From a checkpoint of a small spectrogram enhancement model: 24100 steps.
Rows from block 9 of a small spectrogram enhancement model, named by matrix and row number. Each number is 128 + 32 x the weight over its row's rms, rounded and kept within 0 to 255. All counts start at 0. Numbers have three digits each.
Before each channel's rows are labels from the 100 clips, of 14976, where the channel reaches its highest value: "responds to" is what is common among them. Only what is clearly more common there than usual is listed. The data: synthetic speech, music and everyday sounds put through simulated rooms and audio effects. In brackets: how many of the 100, against the usual share in percent.
# conv: 3x3 conv (model.decb.0.1.conv.weight, 128x128x3x3, standardized in use, each kernel summed), inputs 64-127

responds to: telephone band (52 vs 13.4)
conv.10:158169120072143126115133125125176106094159126147142096163143143188152135130133176100078145145107116144154151125129111146122101156109106166139147144101113120138067114163106196207151152121096121

responds to: drums (61 vs 25.1); reversed (45 vs 12.9)
conv.127:059136127136172080065146093105138155137090104175156059061142108174124100122133147146138125134143154131167151112094150170130099083116098158106112113127120068116128140158146164157158130147121187

responds to: dropouts (88 vs 12.6); band (51 vs 25)
conv.65:134143128119099121172151175126152055162092188143162135105151153132162130145132111140177095151152150123079146167116115144148101126120097094142056114112165119160167134052117168180136179147116062

responds to: speech (91 vs 25)
conv.2:138146125095119126142051126137140168138093140142172160137146118225122127129155115074135133140128145143098127159131174163068159109122112133157130153127163122135134128060142197207137138121125177

responds to: bit reduction (67 vs 13.4); band (63 vs 25); reverberation time: 1.2 to 2.4 s (48 vs 19.7)
conv.108:162134161110115136154092142156096162048064103132126139167197139174118140175117153125145071062133166115167117070137161127081166127120138202154135126123116179091142110112121172181113118113112099

responds to: far (73 vs 40.5); drums (57 vs 25.1)
conv.35:126126118173078163131054141116136058146079103087138124151169115135105109160117093111135125136060141143118136115204132091157112149159191082155043078149178127155123058188138117123172169129114124

responds to: everyday sound (54 vs 24.9)
conv.62:114121131132153123148067088157062130107162106118156074134136100122103169099107149174095102109122102092132119144116122143103117110160099136104121229107097092061168119092115115116119111131155114

responds to: bit reduction (65 vs 13.4)
conv.0:146120114098101147178150091123208127127114154183139228126230143106133158163152142108140130160087144144135112106139121124115156099149128187199152129136151089117136097124107117124113130113095088

responds to: telephone band (44 vs 13.4)
conv.39:133111122131138087151136146121061158190109164119127088151142084231174131122097145111105115057158170139128120168136123130152127187090110164169160084088151113119106107176087166146153176140160146

responds to: drums (85 vs 25.1); far (85 vs 40.5); long reverberation (73 vs 40.3); number of effects: 0 (55 vs 24.6)
conv.103:153173108120123162123114102125158122134131119156096131158117098189109122136144128122073142121099139164131135094113127165166203092185091152155132161164027067148138133178118168191132116093142124

responds to: everyday sound (76 vs 24.9); wah (30 vs 13)
conv.114:138144141155145125136139130200156165118089151204158096139099137138117094161145130144177139157094157115131149139148121176153109146171129112128128102132138111067043104135098132130158109128122145

responds to: speech (61 vs 25)
conv.116:137154130144146146183095159157146156173172158186194137150159167146163105139136143137157158162113156120117152137120129125133070142159120091112082123107144076092078125127096138139142086094116147

responds to: reversed (46 vs 12.9)
conv.9:133179104134116113138150118127119109120147152108168168148139124177123163151143169126102121116127177137126154097132158133092102190143142199134114132145119136104102094074187197178112130144152111

responds to: dropouts (49 vs 12.6); dry (41 vs 20.3)
conv.43:114080139110118114131101099149095135157095086181119090137143123092118104142094092124123089170145166196096149164194098117186132219166163154125148064160077154186128094149119080084120178127097065

responds to: bit reduction (81 vs 13.4)
conv.11:147123143103120180127131104123131114105099119176176209117245151135160122148153133108161155138102164158137120122143132088125170104138147137216177146102132088080130108108114134136137130085108118

responds to: drums (82 vs 25.1); reversed (78 vs 12.9)
conv.115:130166113159096133131148157038161112138123128147128123143141134180136117169145127113151146165189140135114151113130132149188105201150094140164155130136163135108083143123151132116115105039179151

responds to: telephone band (33 vs 13.4)
conv.71:093164117175088128127129153093083104144114092137074131144119112151120115119191117140154161102091135135138139093161073128185137126118158140148121151119129143134106147126141168165177140166174127

responds to: speech (61 vs 25)
conv.78:130161138100086150156175140133121063163135167108094140157131166193132189155191121129129172116101125101097164094136065153069102093084182115132150121115135127132117180112154172173135110173178093

responds to: speech (51 vs 25); bit reduction (47 vs 13.4); dropouts (31 vs 12.6)
conv.109:145116159063123102077102088123132120110154166245080138127166214136148176094180108161100141091140114130126140135112101091105151132118129132112109169126112159112074102118122086089129125129105121

responds to: drums (61 vs 25.1); dropouts (44 vs 12.6)
conv.117:063088204110112119155164109128153194098090106152190057116138123214078145136155150139171144170131134101112134132095144115090129094157103159138151159146107096122132169075121160150138139127106182

responds to: distance: near (74 vs 39.2); speech (65 vs 25)
conv.101:177084188112166066132046143083112129138110086110130110144153159125128155113168076137112143112118136159122135188156138124117133117150154107123152186165083123073107087124092097108131117142071116

responds to: drums (90 vs 25.1); long reverberation (82 vs 40.3); distance: near (78 vs 39.2); reverberation time: 1.2 to 2.4 s (42 vs 19.7)
conv.90:148131123130135134183093127159098105110175098114149063168136147154165145123212145172174153165078090122128124135124143106188150113197181106075097110124112141144070107142125152149181170096176157

responds to: everyday sound (58 vs 24.9); bit reduction (40 vs 13.4)
conv.92:159158138140145106165110112104102145128169145143166120064118138153081078135131101153154076116177142127136122135157115125138132077116107118151156138132198109141140122145123199182134136137112161

responds to: bit reduction (37 vs 13.4)
conv.31:134135117099116124115142091130071088171158101143170124166163155155101114106169101156123128150129139124127156114057144098068107141033047171132122183138167054093155142100140178187145139160128157

responds to: dropouts (59 vs 12.6)
conv.24:184144141097192122129118147152039158115165118170088083142158116099084108075136093137086133057140154157180165152146166128139183146163093156134126108140126119115092120154125144149111097148152201

responds to: long reverberation (74 vs 40.3); speech (71 vs 25); distance: near (68 vs 39.2); reverberation time: 1.2 to 2.4 s (43 vs 19.7)
conv.104:123106171091113167190119138146103190116136148182118146114129145150113104083218132172134141148104101132123158145108053149107118148134116195089056161099146188136094155120130134132145145137093117

responds to: bit reduction (84 vs 13.4); long reverberation (66 vs 40.3); speech (57 vs 25)
conv.69:094112129107091077116137140117145077116089121089111137139074120108093152142126115115115158092092099069115067141158108145136088161145190122131114103115128199158138187171088098099106134160069168

responds to: drums (85 vs 25.1); reversed (32 vs 12.9)
conv.52:099147082102147129082090112143117157152130124167139071138090110162171126136094145151137121150147138154123162175165098138140137166158109125129117137161216148100097105177135127116166141157125195

responds to: everyday sound (50 vs 24.9)
conv.21:112106136122103101113068149108117154115149132141132107227096071120187146134120154212116152131120107095115110127102101170094065127107114107089108166137133149128105099134136101103097106136134129

responds to: dropouts (69 vs 12.6)
conv.99:120112230089145115111072108105093159121127161121113119130185255114113129125108124141102165094123112078116130120116101105117137124155119114114111137121115232122104101141131109109122110113160138

responds to: everyday sound (95 vs 24.9)
conv.47:113163115139119118107128141115161128142110130119164128111151127159158154137191112163188171140139168156142154066152116050084123109146115152144120059090108138105152022133139176161117120084139146

responds to: everyday sound (54 vs 24.9)
conv.50:116120131132153124148071091158058130106166111120156071131134099121103171098107148175095104109123102091131118146118121144104117111159103138101123228106097093061168127089113114116116110136154113

responds to: bit reduction (61 vs 13.4); band (59 vs 25)
conv.100:128112103077070156148140120130144110132125122168110114138171110179116135151117127153100133127164095138091086147104130060156112065110118158143143142100156132115095120150091156166069123128125148

responds to: dropouts (73 vs 12.6)
conv.64:133157139115132167166088125140079107149129171144122112189161127145102126149074109100157151060123132140093160116165152135147136145105144088182177178111051144080175098112142157148151152105191158

responds to: drums (96 vs 25.1); reversed (71 vs 12.9)
conv.80:131187132095140128111110138074135149120122135110133161132132105205131147157171121167147133113162145159117103143104102130141126147090107156150139076158160165092100121153181210207155099126161139

responds to: dropouts (59 vs 12.6)
conv.40:121196156123064150167156125062143077140166127121166150103129143138113069116089154094139173138108154157152134146166069158204178197131181161117195133142163142157128122148169159137172164129160156

responds to: drums (73 vs 25.1)
conv.112:100150110124087137101150134089043123102183115141125075124136123212117106107138133142144144130150128194086137140135110131100140099105101157171172126141160140165160151173144194185101140131078184

responds to: bit reduction (78 vs 13.4)
conv.1:153126138077134174118124105131109116097088117165177214120238152134152130156149142110149152128113164143120118123146120079137175118119135120223184147106114100101138118078123134133129127095124125

responds to: drums (55 vs 25.1)
conv.81:147124063098161153090121124122110130137189087132228134116110137119138118131147156149100152090106063113094114142137137161161162118110151144076146142141200112150087130130084134131140137134159164

responds to: speech (95 vs 25)
conv.77:149150090106159107134143096130114116205157078115106152158139083195169093141177150136121149144069121087151163100082104137196105084106045104152141169119071122152134180128075198214139120125136129

responds to: dropouts (88 vs 12.6); number of effects: 3 or more (32 vs 13.1)
conv.124:114118120141100121126085118128121088137143170195143109161162131161101171129160118148155123136133120152079161064142150143101153153142076125117087122169143133193127112127179188176142145143149113

responds to: short reverberation (67 vs 39.4); speech (55 vs 25); reverberation time: 0.3 to 0.6 s (44 vs 20)
conv.110:151122168114131155133134119120103158077151116118108130137091147188114154152245152118203158110108070104171092156123093150133150126128169116107157122125129139156085116098147164159116118127153152

responds to: number of effects: 0 (52 vs 24.6); dry (44 vs 20.3)
conv.60:082166111143107115130123095116143078000134133099140115115137108185185156127111167089191109158122148136117120155155134137124109133125113148143139138106195155144095127160142194182143142126141094

responds to: drums (52 vs 25.1)
conv.17:182150132186121113174164137115146161097000077143072145041099105152114107124193162126154088149172137150139122203117146160125149117101111129123125064128158115149102112153117147140135175146088145

responds to: everyday sound (56 vs 24.9); wah (38 vs 13)
conv.51:130105118113137154158154117199081090102173161212147095110111141111128172118120124141128122156128123101117110171115107154123121137165101154086152201102100080105164159057098099099071101161138117

responds to: speech (73 vs 25)
conv.12:091166084131114083132148141146172158106143155140105108144173110216110132151160141124138144132086152166155110130088159144121079123098141148121114135137165073145132150122089198195117105151130130

responds to: distortion (44 vs 13.2); dropouts (37 vs 12.6)
conv.18:099102133148148136151064156115127165127145135099156136110173139174179149130159124145216122142110121194143120174136157129116117121117130162127121098093188139096158059098108170141085128120100203

responds to: dropouts (63 vs 12.6)
conv.38:196134147068142106145151129099155169138123130185086093105121121148070102109084126118126113170163151155062156124137147135183149134128126173159175078192125126203156086150119157153158130119099170

responds to: speech (52 vs 25); dropouts (30 vs 12.6)
conv.73:112182125125096110150161126136165025117118146163168180116145156190144127140155120123177113141127166131168136152114120141125100139123113162138144137133177104139124134194118188190098156086128165

responds to: drums (63 vs 25.1)
conv.74:094107141086106081103155154118151097089131121108139121129099120110098161133125107127106147053099103070118081132156113141157115153149201150127133118101079177135132176153078097097088122159051164

responds to: speech (70 vs 25)
conv.70:141146130113152138131151159144144008179157124133134159115130177182114112131121131050157119165117150165116145136128095141136141092147131127103073136090095106118147122103119184197074082114126096

responds to: drums (60 vs 25.1)
conv.28:143133082138094131154160137128106091154119170133131158065129119131150153101199120109106141097054141148145156111075153152124130213090139187137064058122222087167162142141178155165151148136117173

responds to: speech (97 vs 25)
conv.5:149179145139138153155143132150138140125142138145130179156131109205093101113151150073180104161104139170119122105070117126028142048114116095188166139125114068094148114060114179192067125130178113

responds to: everyday sound (95 vs 24.9)
conv.30:111152135126090150131083128105112159129118113108094133136125167126094120094092128120159090157118101163095121104100069132014104034095097096148150143125137095129155084148117185173154114138153174

responds to: drums (71 vs 25.1); dry (53 vs 20.3)
conv.23:149110166157083118153050075066110087135116096169124093151126109151174129175138114170175175159145149167133132222142121135102129207133140134145143129101149145153102103099156129147101130102105127

responds to: drums (51 vs 25.1); dropouts (47 vs 12.6); dry (42 vs 20.3); reversed (35 vs 12.9)
conv.87:190156107135173112132121087070166154136161172136146153138122141107140060120132066123135089148145128122131125159171128153195142171112132142094113104140186144156122113120147159155125144122136116

responds to: speech (80 vs 25); number of effects: 0 (52 vs 24.6)
conv.7:098089147131152151108130125163143154158149142133100122058140127128150120056117112117098124102109161120135111087104129122078151079141129186143143125105091050139153149119182117113138093140116149

responds to: speech (95 vs 25)
conv.72:120187108129121086113060184127144172078075115041168126113142109180156146168177120115162134063105136092143126077119102127099103125121084056095100096091101156111096102120136215202114095122123145

responds to: everyday sound (51 vs 24.9)
conv.54:117121129134154122146062085156067133107160113107161076134138098123110174101105152169092105105118108094134120153100125142104123114166079150112122224110096092054170128093118115117123110138157113

responds to: band (71 vs 25)
conv.89:146100098099106200106101099157103069124170110144140094123101179130146156162148149158108191114154046149082101133142112188149143099122140139077150157092149121131062116154063106114122177124143108

responds to: long reverberation (72 vs 40.3); band (59 vs 25); reverberation time: 1.2 to 2.4 s (44 vs 19.7)
conv.106:191168102140137137118136147142100141097127162133109095153153086143118112168141146124041155135134124072101101104129101086137118165158120091131146127131157133116066093112135142139111137128125155

responds to: drums (52 vs 25.1)
conv.121:104143140126168086073143083129137155118068134189144058062129112179139079146133121155139148147148159126158133125093133163139111080133083137107120127129140096111122112171173163161146123147135193

responds to: band (73 vs 25); dropouts (71 vs 12.6)
conv.61:169095131102133124140176077123185091142158156195079122072145091107096107098110037081074136084164156122141132093100153127141116101134084207147127085092070137155119080162119140151093134069141109

responds to: speech (90 vs 25)
conv.68:130138147101124086144087122116086167094156131044136092079094077165077140110130102094099127032059189137115143145160186129137193166167150190092135177118099081103145125126180152159106074136140114

responds to: bit reduction (71 vs 13.4); band (54 vs 25)
conv.15:156125134067139167116126107135108118097083117159174217122228152132146139160147145112140149124118162133111116123149112077142177124111126113221184143114104111119142122066124133131121125103131126

responds to: speech (53 vs 25); wah (31 vs 13)
conv.41:147157150199150157119138161126167167126109155163171135085175105174119111155192066111142126139153162085161129152172122125207087138141181142175192110085115134141120117128143133126147124169064215

responds to: telephone band (33 vs 13.4)
conv.16:117101104122132131117057137109132171138120145126165181186093081148181178158177188211145162182141067112129117107082093163050048104089072105107159152123119149123086116097133124124067121145142088

responds to: everyday sound (62 vs 24.9); wah (32 vs 13)
conv.59:130125136124147153169168137196099062048167137160120073106094116153114178144125144159153114160139092096133113133135125119104105092126111077048132178122149113151164141086113137126096138175170212

responds to: long reverberation (80 vs 40.3); far (66 vs 40.5); drums (54 vs 25.1); reverberation time: 1.2 to 2.4 s (45 vs 19.7)
conv.32:129138139162148126127052139100136145147109147014122152137125136125109113182122127112136104109106129146122126172200135117155140149220202083137095122140161149137122069175135127129155083135088155

responds to: speech (88 vs 25); number of effects: 0 (53 vs 24.6)
conv.79:142174135114125143172165136123142138152148176121121128110128135175095161117095186129116127086142102105105114081138176125078155112085107098104134112141053101136134130124094179187131144149108085

responds to: reversed (53 vs 12.9); drums (53 vs 25.1)
conv.119:084131142127193091091133094121140152171091123158159100031143130161155113097132156133120131120126135110149140093096145132125069066133149120099102114127128072114156165153129154147168128158146180